Weights of a small contrastive image-text model.
Model: encoder arch vit, encoder norm layernorm, encoder moe soft, encoder num experts 4, encoder patch size [4, 4], text encoder layers 6, text encoder norm rmsnorm.
Training: adamw at rate 0.00057, 8400 steps, batches of 256.
Data: trained on procedural textures in two colours, tilted and lit, 195000 training examples, 11.0 epochs.
Rows from block 2 of the text encoder, named by matrix and row number. Each number is 128 + 32 x the weight over the matrix's rms, rounded and kept within 0 to 255. All counts start at 0.
# gate: MLP gate (text_encoder.blocks.2.mlp.gate.weight, 1280x320), inputs 0-159
gate.274 [ 90 158 129 113  80 139  95 113 174 105 125 118 122 122 195 162 123  84 165  98 109 149  97 183 117  45  90 111 143 105 138 154  97 141  98  93 136  88  88 181 191 149 196 157 131 149 161 135 176 144 137 161 123 136  83  89  86  98 152 165  85 138 148 129 161 168 114 193 165 174 120 136 179  65  94 132 153 104  86 167 151 162 139  88 187 136 176 154  83 183 184 123 112 165  69 120  89 151 123 158 207  99  70  96 124 156  79 182 134 137 201  89 179 115 128 162 117  95  96 124  32 134 117 135  95 108 139 185  99 129 108 141 127  86 132  74  93  99 109 130 139 159  98  92 103  93  90 141 168 136  97 130 146  97 168 178 115  78 143  66]
gate.275 [ 93 124 101 124 160 149 104 155 119 138  81 176 123 175 102 138 124 137 151 103  99 146  87  89 107 121 107 157 163  92 107  95 155 115  82  98  79 106  63  55 111  72 100 141 155 106 164 120 137 134 116 134 130 157  86 157 197  92 103 127 127 138 126 132 139 133 117 160 129 143  93 117 151 139 144 131 141 100 119 146 163 129 144 154 129  79 143 170  78 137 118 139 120  84 138 167 129  78 100 175 154 160 107  72  85 141  69 180  83  92 152 141 158 131 101 116  99 157 132 143 134 120 158 161 155 155 152 108 168 105 143 133  99 129 101 103 129 139 141 127 139 122 157 164 118 179 141 118 109 114  97 149 107 158  74 124 120 120 127 153]
gate.276 [138 139 121 109  99 133 118 131  88 114 144 130 131  97 200 106 133 146 122 117  80 143 138 155 116 152 135 103 147 110 133 152  96  91 114 111 106 165 129 137 140 106 146 172 112 145 123 149 137 159  99  98 119 142 162 124 160 184 143 156 143 102 105 144 137 123  95 193  83 102 128 151 144 150 169  96  90  84  99 114  96 159 126 139 116 142 167 159 140 134 160  94 150 126 141 114  97 110 109 106 143 165 156 136 133 103  88 105 117 182 115  89 139  84 122  86 143  84 150 163  91 162 152 106 154 152 121 134 126 161 125 128 110 158 107 104 120  99 159 102  89 128 136 154 138 123  93 148 132 161  93 115  79 164 151  92 150  86 140 117]
gate.277 [137  83  99  96  79 179 156 193 129 166 146 121 139 128 157 168  70  98 114  90 145 131  76 115 131  88  89 136 104 100  90 176  73 166  96 122 145 103 139 106  99 105  94  99 100 136 160 100 101 165 125  88  84 131 112  64 135  86 161 148 141 152 142 112  83  82 103 145 131 163 129 187  81 126  88  90 173 163 116  99 111 155  71 130  77 119 147 181 130 139 175 124 164  68 129 161 119 133 181 170  94 150 123  68 126 165 115 156 122  88 141 151 162 128  59 137 141 144 109 157 120 130 118 110 160 141 105 136  96 143  91 137 135 121  92  94 152 113  97  86 121  92 119 112 151 155 162 163 130 163 170 125 144  84  69  94 168  75 149  95]
gate.278 [103  76 160 108 120 118 163 155 103 152 121  95 131 135 135  90 106 109 117 121 126 108 111 144 124  84 121 147 114 132 154 155 162 150  86 103 119 156 109 124 132 168 128 163 124 124 113 110 146 125  92 142 108 126 110 129 143 157 153 125 107 104 146  68 168 129 146 104 109 117 151 148 174 156 145 164 134 143  81  82 153  89 131 134  66 179 123 142  88 108 127 156 120 132 116 148 147 113 101 120  92 148 157 168 134  90 104 122  92 153 188 111 122  72 124 102  78  99 105 166 136 140 115 111 157  97 159 167  87  95 115 104 164 158 102 141 133 181 150 136 168 130 164  75 143 100 161 139 139 177 100 130 163 146  68 115 107 125 137 111]
gate.279 [117 162 152 138 172 145 134 166 154 100  83 127 150  80 102  89  83 129 128 131 142 103 134 179  96  96 109  86 122 158  71 100  95 164 126 160 147 175 162 109 178 133 149  77 131  74 162 108 127 117 113 112 115 152 163 134 137  87  96 143 119 100 176 159 177  88  74 141 175 152 107 151 158 110 110  72 183 158 149 125  80  97  78 108 126  95  88 126 143  80  60 129 143  98 147  91 118 145 116 128 141 177 169  37 173 150  69 127 157  34 127 125  85  64 125 180 153 100 134 117  34 105 125 165 108 154 153 188  86 154 151 125 126 125 167 134 169 118 112 118 130 129 125 189 175  90 111 123 149 114 161 142 134 107 129 148  82 110 170 135]
gate.280 [118 119 155 104 121 130 131 177 159 105 134 116 136 145  90 128  90 109 148 118  91 127  93  86 119  99 126 132  88 107 107  93 126 132  75 133  91  65  83 109 168 172 177  95 120 124 176 110 160 171 164 161 137 156 139 142 135 162 153 163 129 119 100 151 103 113 121 108  94 187 120 109  96 146 125 111  81 114 101  92  93 125 137 160 159 162 106  97 126  71 112 173  97  78 108  87 119  83 104 139 127 118 156 145 127 174 119 106 140 112 133 126 112 108  89 105 124 111 151 111 152 121 152 108 115  90 154 147 161 116 146 130 101  96 141  97 101 167 134 103 129 115 105 141 135 106 129 131  93 111 177 121 138 134 124 120 147  95 100 117]
gate.281 [138 135  97 172 133 178 133 135 117  96 189 158 186 125 114 141 105 144 120 140 153  72 133  60  82 108 156 110 155  52 138 177 138 172 137 157  50  93  76  84 115  76 104 152 153 109 158 121 116 150  73 130 156 169 145 138  92 148 122  93  84  78 161  79 118 101 136 153 153 135 109 160 172 131  84  97 185 131 128  93  90 118 133 179 140 105  96 135 186 139 114  98 147  94 109 125  92  74 140 164 106 123 182 118 119  88 100 106 102  74 118 132 128 129  81 141 152 126 175 168 129 142 177  97 116  90 170 112 161 169  84 120 189  81  76  67 118 152 139 155  35 194 140 141 109 152 151 145 115 190 130 177  87  69 119 175 165 152 172 118]
gate.282 [ 90 100 100 186  78 138 122 118 112 139 192 129 132 135 157 148  99 150 136  66  88 104 132 109 142 109 137  77 147 112 122 162 122 210  95  94  83  50 159  79 148  95 151  86 128 126 153 104 124 106 139 135 138 188 132  52 118 106 156  84  67  69 140 178 121 172 160 109 132 138 118 106  64  90 148 143 179 113 102 149  67 139  95 189  85 125 110 109 123 117 138 110 126 152 131 149 152 132 183  96 137 173 141 153 194 119 106  66  96 135 114 156 111 103 106  83 136 143 152 121 147 192  92 118 183 146 154 138 131  89  56 158 153  91 100 178 161 151 112 153  85 142 140 133 182 142 173 205 155 198 106 102  75 135 125 115  63  98 134  56]
gate.283 [103 193 105 140 172 160  94 116 147 169 108 118  97 106 122 104 114 118 108  92  86 144 110 140 136  85  88 141  83 168 166 161 118 147 105  97 128 134  93 118 152 100 112 185 139 120 142 154 125 144 142 109  94 158 156 139 113  95 104  89 163  78 106 161 146  97 101 110 163  89  92  93 143 101  69 116  97 107 140  85 158 130  79 158 140  92 166 108  83 157 125  81 154 145 144  95 158 141 155 134 180 118 110 136 106 150 118 126 144  77 101 107 125 122  69  89  99 140 173 110 156  86 141 107 174  96 171  76 155 151 154  98 135 149 121  96 107 203 120 181 140 118  90 107 125 150 147 174 137  87 131 122 105 132 106 153 142 114 121 184]
gate.284 [101 127 110  99 190 104 141  85 145 137 127 156 123  93 140  99  59 175 110 123 123 165 106 131 150 147 109 150 112  93 169 141  91 144 133  79  94 126  70  78  87 108  73  78 113  78 100 156 100 105 137 131 134 121 131 155  97 179 134  92  90 124 128 103 168  89 153 147 186  97  98 120 178 132  97 188 170 111 164 159 130 122 133  95 135 172 169 151  87 110 171 123  89 147 126 160 100  67 127 137 200 153 108 107  99 134 103 101 160 116 155 159 110 101 116 114 156 128  79 146  88 159 160 148  97 136 161 145 111 173 101  77 185  98 158 117 122 153 145  78 155 130 110 108 134 147 146 138  96 169 113 131  85  93 151  94 123  67  93 123]
gate.285 [149 156 155 119 206 160 115  86 107 130  99 199  84 148 150 169 151 157 179 105 151 149  99  52 158 122  90 102 107 104 154 113 169 150 145 180  79 156 142 128 133 151 152  81 134 120 139 143 158 158  85  51 135 133 134 179 115 163  98 109 129 130 177  53 165 127  86 167  90 189 129 112 156 159  88  97 124 149  86 201 191 142 169 148 159 104 159  95  85 136 157 177 127 164  83 163  86 124 208 141 170 121 200 129 117 190 182  81 150 167  76 139 141 129 102 101  74  95 117 179 102 166  82  82 129  81  99 104 137  80 171  70 117 140  69 125 105  95 132 163 114 145  90 143  71 164 106  80 137  79 122 118 110  74 147 161  95 135 113 169]
gate.286 [136  98 129 139 101 126 102  81 131 136 190 134 124 109 153 147 152 137 130  94 152 115  93 182 103  94 112 148 160 140 171 110 117 120 183 162  92  86  92 126 107 107 115 137 112 120 120 138 101 130 116 164 138 154 135 100  68 169 110 110  87 118 145  77 116 126 107 146 158 126 131 116 174 133 144  72 172 110 124 149 108 108 167 123 125  77 112 170 163  81  75 129  62  98 134 122 110  83 122 111 112  99 164 160  95 148 144 102 145  57 130  94  95  83 166 156  79  93 126 165  63 103 152  97 102 195 169 155  79 116 122 100 100 188 122 125 148 119 159 158 179 159 125 156 118 161  95 127  82 110 162  59 155 130  88 103 192 113 139 105]
gate.287 [155 171 151 135 161 115  89 112 126 137 159 144 164 150 124 129 118 158  55 111  84 125 121  91 140 150 158 130  63 161 133  91 126 109  79 102  44 114 106  95  77 125  67  72  87 165 152  97 134  73  95 182 166 157 165  99 119 199 136 153  90 152 101  81 167 138 133 156 115 119 126  58 126 122  93 175 117 113 141  72 191 149  66 162 138 145 132 117  77 109 111 123 113 126 112 115 109 145  93 141 162 128 120 117  87 162  55 168 123 145 103 115 133 140 146 158 178 151  85 102  96 175 123 132 129 102 156 158 126 166 152  63 166 137 135 153 110 158 127  99 141 143 161 187  79  80 105 181 103 203 104 110  82  79 162 102 152  97  97  96]
gate.288 [110 104 151 106 148 107 133 102 148 177 159 103 161 138  96 124  80 159 136  69 127 100  97 121 155 133 169  72 149  96  68 168  93 150 146 155 142  73  85 179 136 125 187  89 111 112 121 160 147 178 113 166 192 106 107  97  72 110  95 185 113  97  75  71 160 170 128  91 152 167 133 139  76  78 138 123 112 103  86 145 183 162 180 140 182 139  91  84 142 133 118 112 136 158 124 151 134 147 111 192 166 170 110 152 140 174 162 167 165 122 153 148  88  75 126 178 145 148 130  92 108 110 116 120 174 164 170  78  67  97 172 111  78 152 115  94 131 148  97 108  82 146 157 159 128  91 182 167 101 204 134  68 157  69 161 118 155 117 142  64]
gate.289 [140 123  95 158  85 101 137 133 156 157 125 120  87 127 157  93 130 118 136 135 157 133 161 118  98  69 123  84 127 181 107 114  83  97 164 126 145  91 120  89 140 121 124 105 138 153 173  96 118 120  79 180 141 106 104 153  74 100 182 134 157 176 156 157 163  72 132 123 161 153  82 109 163  99  96 167 108 139 153 155 134 157 142 110 145 117 141 119  85 135 104 151 114 156 170 128 126 158 112 151  79 100 171 154 102 150 115 119 138  82  98  90 166  81 103  85 139  95 154 140 147 161 123 139 165 115  93 162 176 137 154 149 127  83 114 132 164 149 154 117 156 156 112  87 104 153 102 146 167  79 162 139 149 113 121 157 133 153 113 106]
gate.290 [157 101 114 102 115 177 111 104 162 119 142 152  99  89 119 106 115  97  97 107 179 121 114 149 109 107 148 159 112  95 122 139 134 116 132 132 101  81 136 138 154 152 122 111 121 125 161 142 138 147 133  74 147 140 170  95 169 153 133 154 115 115 122 115 144  74 103 133 120  93 106 105 165 102  82 170 117  99  82 161 151 166 137 159 156 166 100 104  97 126  93  84 168 182 163 146 104 107 166 119 160 174 102 147 163 134 107 140 131 150 144 166 107 142 129 149 142 138 164 163 182 111  95 107 112 186 105 148 125 108 151 150 147 193 132 163 135 160 149 107 171  74  96 119 109 135 155 141 109 144 161  99 156 114 152 155 135 109 105 157]
gate.291 [129 122 122  98 137 143 145 134 143  84 110 162 131 149 129 172 156 125 125 137 137 127 114 123 173  99 126  90 100 134 141 126 131 182 123 136 145 173 131 133  97 153 140 179  77  87 124 147 120 135 165 162  78 161 100 124 138 145 151 126 127 150 198 126  99 146 145 123 132 176 122 210 152 164  89  76  96 131 122  83 143 159 113 129 141  81  77  78 130 138  86 135 116 131 162 202 176 164 106 107  94 154 184 162 108  83 120 137 134 118  89 182 143 149  97 138 113 184  70 170 128 132 101 127 163 175 209 131 119 122 162  79 103 135 143 187 113 151 114  63 148 139 157 117 162  91 116 119 101 203 196  93 144  83 170 149  82 110  99  94]
gate.292 [136  60 106  81 138 150 165 133 105 120 151 129 148 128 143 149 160 101 138 128 163 147 164 138  94 112 145  83  83 177 126  81 177  98 132 135  93 136 103  99 102 128 112 130 158 175  82 113 171 141 122 146 212 149 137  86  91 186 123 106 123 179 109  79 136  81 139 166 188 170 141 131 101 123  91 187 151 121 145 125 140 186  83 175  73 153  54 162 141  95 130 172 140 142 190 146  93 117 107 129 160 130  81 178  73 124 153 215 100  79 163  77 154 129 129  96 101 114 102 105 138 188 162 131 133 135 176 168 160 182 133  84 178 164 124 120  67  72  82  92  63 136 178  91 146 170 125 135  62 146 143 152 180  93 126 100 136 147  86 151]
gate.293 [ 60 131 115 115 202 149 167 199  90 172 111 112 135  78 130 154 116 105 101 166  60 102 148 122 117 103 146  79 116 144 166 162 113  75 107 112  85  82  79 169 102 171 162 102 109 106 133 189 186 101 104 141 104 127  87 150  86 151 110  81 143  85 109  96 164 213  97 115 109 153 102 196  82  87 102 168  87 126  96 159 151 104  94 147 120  76 141 155 169  91 137 116 115 110 108  88  97  80 100 175  63 136 145  84 118  95 172 107 132 176 126 108 109 137 100 108 183 190  93 197 126 158  74 147 157 123 105 118 176 160 148  69 126 103 137 109 157 149  90  86  68 131 180 136 186 119 233 150 142 153 133 138 128 143  66  86 153 126 165 101]
gate.294 [122  84  94  69 156  78  94 124 141 110 142 141 104 164 107 119 131 175 123 160 115 107 132 108 141  43  92 121 108 107 177  78 132 169 150 115 105 138 100 133 166 144  95 163 125 127  79  79  75 100 141  79  88 165 120 166 157 142 186 114  64 155  88 128 104 101 126 126 156 104 125  94 137 167 187 138 120 113  76 118 109 166 132 188 173 111 184  95 130 147 154 132 150 113 154 136 152  77 125 130 175 154 113 171 176 157 113 151 121  86 147 122 102 125 138 127 118 132 140 132 156 108 116 126 129 123 125 108  86 122 159 115  97  68 133 160 169  73 147  64 178  95 134 165  76  83 123  97 115 152 148 172 145 160 123 160 209 207 126 158]
gate.295 [147  85  84 149 169  84 111 150 105 153 137 134 125 165  94 177 143 183  47 134  85  51 121 150  93 135  76 125 117 145 171  89  70 163  57 106 147 122 110 183 166 122 131 152  98 139  98 149 115 167 136 158  44 190 147 183 124 104 113  68  75 169 111 139 143 126 125 162 125  68 125 129 161  79 173  89 175 134 169 157 106 144  91 144  95 137 125 116 199 169  93 202 124 142 130 149 141 108 148 125 119 163  84 118 104 113  82 150 123  83 104 197  90 146 143 109 142 135 203 186 104 119 118 178 156 125 149 157  92  88 147 170 169 161 173 152  98 136  81  92  93 112 159 124 137 122 158  98 107 162 155 112  96 166 119 192 126  77 112 120]
gate.296 [141  99 202  84 104 123 130 158 115 116 154 146 143 148 129 131 135  91  87  79  76 134 175 123 126 132  84  98  97 163 159 120 149 131 167 158 136 102  88  89 183 164 162 118 138 129  75 144 118 159 181  65 105 119 122 105  89  98 181  79 162 202 111 135 104 119 130 115 174 126 138 164 147 191 114  57 127  61 145  55 198 128 108 148  94 125  65 103 122  68  70 122  88 121 140 141 158 100 142 140 156 132 173 154  77 135  95 184 103 126 145 117 107 143 150  80 151 149 148 155 158  88 158 125 168 143 149 145 159  81 105 143 130 113 119 118  83 159 161 124 110 122  96  95 115 111 133 143 151 101 154 133 152  91  76 163 109  74 108 160]
gate.297 [138  82 112 167  92 100 146 165 105  79  98 147 125 142 115 110 174 103 163 139 111 159 143 145 154  91  91 124 116  86 158  96 125  90 138 108 118 156 113 113 131 140 129 133 164 140  80 108 102 112 136 130 181 112 117 120 170 132 107 143 134 111 132 106 176  88 159  96  88 157  81 124 132 124 132 102 156 161 109  90 157  76 110 122 113 162 155  84  95 132 138  99 169 138 135 181 134 137 166 111 128 150 171 119 167 151 137 124 118 163 166 133 118 128 169 116 100  99 170 130 137  88  98 142 126 185 134 157  98 172 125 160 131 164 152 161 130 177 118 157 133 148 104 153  96 119 170 104 122 135 189 130 106 143 135 109 147 152 140 100]
gate.298 [153 138 142 113  96 120 146  91 111 155 172 169 131 123  88 149 141  76 116  82 181 128 137 142  77 132  71  84 106 122 117  89 133  93 135 130 148 157 168  77  82 157 177 124 101  63 120 118 164 164 101 134 163 118 159 128 110 171 115 155 163 186 113 120 120  83 156 111 109 113 121 150 157 123 158  70 201 102 112 156  87 140 105 171 141 144 139  89 138  93 128 153 140 168 115 132 144  93 114 133 158 164  92  74 166 169 180 173 154  80 137 161 102 170 135  96 131 120 132 117 119  87 105 159  94 184 113 155 167 118 128 126 133 151  86 103 155 160 154  81 103 130  93 147 179 142 138 168 160 128 159 129  99 105 102 142 154 142 131 113]
gate.299 [115  92 114 145 167 164  83  78 113 161  87 156 115 142 186 184 165 125 175 110  92 110 126 146  98  90 171 131 119  93 105 105  97 127 104 155  85 163  95 112 108  60 125 163 107 106 129 141 132 140 167  94 101  84 121 176 147 112 133 113 121 111 137 103 103 112  98 120 136 145 122  66 125 137 142 109 123  85 142 127 113 136 143 144  90  99 131 133  68 123  77 169 135  90 146 137  97 117 140  95  90 118 166 120 151 171 179 166 138  95 132 102 102 145 149 130 122 101 130 105 142  86  90 153 150 116 158 155 105 156 153 145 165  97  71 140 109 116 141 136 192  95  94 154 153  93 135  94 146 104 163 110 138  95 116 103 136 162 155 110]
gate.300 [149  77 114  88 159 156 159 124  99 132  69 163 161  92  93 152 160 126 117 122 142 127 139 127 156 182  85 107  96 149 145 118 165 138 143 117 131  98  88 140 156 168 124 151 127 164  91 118 185 112 129  79 144  92 117 112  49 140  64 140 107 148 158 153 149  93  85 110 148 134 138 151 150 116  99  90 162 164 108  96 102 121 128 113 144  94 101 147  84 135  57 161 123 140 137 103 129  98 112 158 176 146  89 135 178 134 117  89 154 161 179 162 152 149 132 162 146 141  55 120  79 172 156 109 148 127 170 146 134 171 124 101 174 149 115  65  97 148 165 164 124 139 146 145 151 107  66 142 106 190 138 148 131  59  89 158 103 151 183 129]
gate.301 [154  63 188 140 148 159  98 136 165 134 112 108 151 107 122 177 146 114 133 154 111  87 119 120 146  88  42 134 103 103 134  96 156 135 159 162 155 149 161 102 166 133 114 156 136 115  74  90  83 103 133 130 100 107  86  98 137 104 150 182 131 144 115 107 164 136 144 178 147 179 121 198 128 123 143 110 184 110 162  83 169 165 117 169  37 185 102 166  98 155 137 153 148 158 150 120 144 144 136 160 183 160  90  85 160  84  87  96 106  86  85 123  81  75  85 168 139 147  85 194 138 110 165 159 136 187 129  91 123  71 184 129 132 161 112 146  75 109 146  95 142 122 135  91 105 133  96 142 162  87 108  96 108 126 127 180 148 164 153  94]
gate.302 [180  69  93 130 184 160  82 128 161 177 146 123  87 138 156 147 123 133 125 131 171  85 169 119  59 134 111  81  92 105 111 102 108 124  81 145 114 159  93 109 113 168  85 142 120 110 129 137 145 107  42  73  78 176 136 129 136  98 178 123 152  79  96 138 151 116 144 158 151  95 116  74 123 163  78  80 100 175 117  54 149 137  91 102  92 102 122 145 161 135 134 144 130 156 102 150 115 100 151 130 123 167 157 109 164  92  97 100 172  86 143 169 145 173 192 154 100 121 115 117 117 155 152 109 124 103  97  98 126 125 100 120 157 171 151 110 110 166 120 184  99 124 126 108 123 122  91 138  76 132 164 164  97 132 113 143 180 116 111 122]
gate.303 [ 75 129 121  73 107 165  98 106 124 106 127 129 176 131 141 116 110 178  96 100 162 133 139  96 123 105  71  61  82  96 172 163  68 121  99 116 164 133  99  84 171  89 150 149 109 156 150 103 101 120  99 104 130 173 155  78 150 158 123 145 113 130 124  61  98 149 104  96 134 178 118 113 167 105 110 128 108  56 133 105 173 148 102 132  88  80 180 195 153  92 156 173 160 148 195 148 124 132 128 139 107 119 111 153  74 160 109 165 161  88 119  96 151 136 115 170 108 175 150 170 128 116 106 158  87 168 118 128 145 174 201 157 101 165 176 171  82 107 140 158 138 128 143  80 106  98  56 162 144 126 138 108  67 120  89 175 115 160  86 105]
gate.304 [ 88 100 151 144  81 118  90 116 140 175 157 109 116  98 100 131 148  81 172 119  95  98 150 184  78 158 157  99  86 121 157 164 165 144 121 129 117 143 115 176 127 159 120 132 102 150 111 159 172 110 155  90 101 115 148 140 122 161 133  99 103 104 117 111 142 132  89 127 160 113  99 122  88 154  75 125 178  99 103 111 145 159 104 169 102  89 119 112  63 118 143 125 139 134 122  70  97 129 110 141  87 111 146 134  93 132 116 162 161 157 115 164  81 103 106  82  93 128 134 117 130  81 138 162  92  89 135 150 104 172  73  93 144 117 132 151  87 154 130 163 163 114 128 163  92 127 105 171 136 169 123 103 161 153 108 114 110 157 128  98]
gate.305 [105  98  60 146 170 101 124 109 137 145 127 126 115 152 152 104 163 120 162 144 132  88  96 157 138 143 119 102 154  97 137 133 115 156  97 152  95 136  96 125 156 154 125 140 121 103 141 111 166 149 150 125 125 150 164 126  94 161 130 139  90 150 142 149  92 150 110  81 106 177 152 137 153 183 132 126 121 171 128 116 129  96  81 168 118 124 151 146  83 125 106 136 149 133 161  79 130  85 119  92  98 129 110 136 151 155 159  74 133 147 150 125 166 148 144 107  91  93 107 139  92 155 177 134 156 175 156 143 108 162 154 111 109  86 151  96  97 133 180  90  97  94  88 102 136  80 113 139 142  77 137 109 150 112  95 137 176 183 158 174]
gate.306 [154 126 119 132 106 184  97  61 210 190 201 126 131  98 142  75 102 203 104 128 188 151 151  63 154 113  28  61 140  84  84 132  33  84 137 107 124  70 165  86 184 115 132 103  99 158 105 152  76 103 118 125 115  99 118  89 138 149 148 170  87 155 164 149  54 106 168 134 118 200 139 161 190 154 133 145 192 106  84 110 156 155 152 139 157 162  89  99 173 123 103 153 117  72 145 147 207 131 220  97 119 190 164 166 172 130 144  96 111 125 140 188 198 158  94 142 136 106 125 114  84 113 147  80 105  71 176 137 117  80 146 113 174  94  91  99  67 143  93 159  70 140 163 134  97 102 105 160 152 100 184 103 160 198 179 161 107 180 127 116]
gate.307 [120 100 124 140 131 101 144 177 154 128  77 110 130  68 116 147 133  99  90 133 165  73 153 132  80 134 110  88 116 116  77 148  68 136 101 140  73  70 134 123 132 102 131 164  94 177 140 132 161  95  77  66 161 141  83 148 153 148  97 121  76 135 175 132  74 115  98 110 155  75 142 168 175  91 132 180 173  93  93  80 107  81 102 119 133  99 156 149 134 134 132 107 109 136 136 145 102 113  62  98 162 168  97 104 124 117  85 129 156 122 177 148 159 153 158  99 194 207 108  82  46 100 174 172 149 169  93 128 107 149  98 171 171 178 132 152  88 171 139  97  67 187 103 132  92  90  63 193  92  92 121 125  99 152 118 101 141 194 101 138]
gate.308 [101 110 180 102  99 182 126 161 135  79 163 156 103 121 141 134 128 116 117 109 147 133 154 167 114 140  88 151  90 139 133 100 105 102  86 115  92 154 120 107 105 107 173 150 146 169 153 133 151 157 160 108 101 156 120  94 174 156  85 176 178 138 112 122 125 121 166 134 167 176 101 157 137 120 116 157 151 120 102  95  87 113 122 110  98 155  91 123 164  73  97 108 101 102 130 145 129 119 110 109 118  91 156  51 123 170 139 147 115  87 110 193 150 128 155  68 155 131 141 123 146 164 126 143 132 152 141 106 170 155 100 122 107 100 108  98 144 147 120  86 161 147 151 135 165 160 143 156 162 129  67  95 153 130 106 125 115 136 183 159]
gate.309 [141 108  97 114 219  94 144 172  93 142 128 173 191 105 177 142  89  81 167 115 141 186 122 125 124 133 159 130 142 119  94 132 122 149 100  55 156 144 108 128 117 114 148 153 122  90  64 147  96  63 127 184  85 140 170 112 151 118 120 124  77 109 109 115  83 116 104 116 119  92  83 135 144 141 110 104 109 113 157 105  72 141 100 124 180 148 160 164 164  88 204  73  95 174 122 121 101 109 159  95  81  91 167 110  92 155 132 161 134 114 157 107 144 189  87 126 122 175 111 149  95 105 124 120  91 177 130 142 136 188  54 153 167 133 142 118 140 125 122  69  68 137 206 104  75 116 125 131 121 122 134 138 137  94 175 103 127 149  75 162]
gate.310 [172 115  84 127 178 134  75  54 151 102  97 145 106 116  82 100 135 149 144 125 212 116  67 166 136 114  95  72 109 111 111 118 105 207 110 129 143  75 129 171 104 152  61 143 218  99 167  64 100 122 134 143 106 213 121 125 163 155 159 140  54 145  95  91 119 176 124 144 146 184  85 176 158  88 140  81 100 146 120 161 111 100 105 113 151 158 141 186  77 185 164 154 146 140  76 152 181 103 107 139 165  95 156 164  80 163 131 143 100 100  98 119 154  92 120 128 131  76  82  93 123 115 125  93 201 159 157 155 153 120 120 101 125 178 156 146 112 203 106 101 123  74  94 202  88  87 178  90 160  94 128 123  64  56 119 162 126 190  56 151]
gate.311 [ 71 100  86 105 155 101 170 162  76  95 156 132 153 102 119 115 154 179  88 138 128 166 100  68  94 152 144  69  55 108 157 181  73 206 112  84 101 102 155  25 117  80 174 109 113 109 119 102  85 125 201 153  73 169  96 171 168 223 142  95 139 114  78 118  86 162 180  92 205  70  38  75 131  88 194 103 144 163 104 103  82 121 146 174 128 111  71  86  84 133 172 171 157 179 109 158  73 156 112  85 174 124 100  65 122 130 117  98 129 125 152 186 137 188 164 142  91 132 148 152 171 183  72 141 144 159 196  91 145 141 134  73 108  43 144 118 128 104 125 101 147 121 128 171 118 152 142 123 137 208 183 143  95 150 186 118 202 139 159 192]
gate.312 [144 158 100  85 100 175 132 134 128  74 134 151 200 142  73 135  86 151 129 112 147 113 102 141 104  86  90 143 132 138 152 166 158  99 177 113 131 183  80 137 125 165  72  71 171  98 162 144 150 147  74 155  75 145 131 120  93  83 158 137 156  72 148 171 171 136  88 100 113 120 152 127 114 114 116 156 117 185  60  55 131 179 159 150 190  89 145 147 135 165 126 141  77  95 138  82  96  89  95 205 157  83 140 117 175  88 146 168 147 113 111 150 136 132 168 110 106  92 141 173 163 211 160 145 121 135 100  79  91 161  87 124  73 125  94 131 134  76  84 124 173 185 100 161  77 112  94 135 141  71 149 115  98  51 185 165 109  45 146 158]
gate.313 [ 73 146 169 148 123 152 133 124 103 115 106 161 148  96  99 107 101 147 162 178 173  84 145  90 127 143 106 129  94 107 118  78 179 168 162 139  93 116 133 120 111 159 152 141 116 102 170  86  94 122 128 156 143  94 116  49  80 131 133 161  76 155 109 123 156 103 155 170 128 103 149 113 169 125 111 138 123 156  84 171 133 137 140 130 109 134 157 105 180 159 143 169 117 145  95 153  80  97 109 167 146 125 171  87  89 139 177 131 166  95 153  99 107 138 126  97  96 120 122 179  91 173 148 120 153  75 166 122 128 153 106  81 141 179 150 101 162 143 140 123  68 144 133 124 121 190 181 101  92 140 111 156 152 107 180 164 104 167 151 178]
gate.314 [152  74 178  86  80 181 166  99 174 126  62 116  96  64 159 180 131 168  99 161 165  88 114 113 153 158 105 124  63 165 113  65 115 108 145 180 138  98  92  67 123  90 129  93 121 145 157 101 150  83  90  69  97 130  91 171  92 152 107 104 197 118 183  42 152  78 136 127 131 165  86 119 132 199 138 118  71 165  70  72 206 182 140 166  69 108 116 135  96 151  63 154 151  99 188 113 171 139 111 178 159 139 100 111  74 129  91 106 119 146 157  94 144 117 141  77  97 105  83 111 121 154 131 155 109 135 122 115  75 158 144  76 119 130  90 100  82  50 139 109 177 155  89 147 104  83 105 115 104 119 121 134 122  97  98  84 117 106 175 129]
gate.315 [133 132  75 134  87 139 140 111 153 111 157 150  98 120 115 152 126  79 119 142 121  85 192  99 126 109  70 102  70 114 177 139 110 136 120 172 145 171 129 147 140 163  96 165  89 118 117 147 163 121 100 103 124  99 128 129 132 162 166 137 152 178 108 107 127 117 104 121 173 111 131 145 144 123 132 138 124 117 132 137  92 164  88 145 124  67 148 128 147 171 175 114 171 144 109 174 128 117  70 134 133 143 154 127 159 158 153  97 154 155 116 161 149 124 149 105 139 158 124 126 104 152 147  77 131 171 106 131  94 120 124 158 169 108 101  63  79 118  86 136 150 119 166 136 116 104 121 140 138 113  71 140 170 149 143 132 104 113 166 124]
gate.316 [162 134 151  93 112 119 155 148 127 116 125 123 124 178 133 135 146 106 126 133  97  79  66 122 119 134 137 148 137 139 101 105 147 183 108 156 117 155 114 129 159 126 163 140  83 167 119 173 126  98 187 149 100  94 143 143 150 104  84 168  84 156 105 157 115 171 146 180 159 148  65 146  81 154 116 116 144  71 111 112 204 112 181 133  97 192 130 131 183 182  82 176  87 128 132 119 110 160 162 144 115 135  95 137 125 145 130 198 119 141  90  98 135 151 157  97  81 157 172 178 115 100 192 183  95 125 149 120 130 140 181  80 141 130 157 195  72 124 120 166 176  76 163 107  94 120 142 147 138 168 168 162 122 137 160 126 163 146 100 188]
gate.317 [174 163 112  98 106 167 174  76  65 126  68  63 176 163 134 155 136 146 122 199 172  80 147 157  94  63 159 173 119 153 145  85 150 132 139 136  72 142 142 127 124 144 202  97 131  90 127 190 198 150 192 180 124 135 119 144 138  93  95 170 139  84 128  95 138 149 155 102 194 185 119 181 158 136 143  99 105 115 161 210 101 116 180 167 158 140 179 156 124 153 162 163 166 120 221 150 174 188 137  61 119 164 140 116 142 132  78  97 105 113 139 194 132  99  97 139 129  98 136 166 165  98  79 190 163 116 130 159 141 136 151 125 176 182 116  47  65 106 212  81 199 113 176  45 112  86 166 152  94  88 118 109 180 145 121  68 181 123  88 106]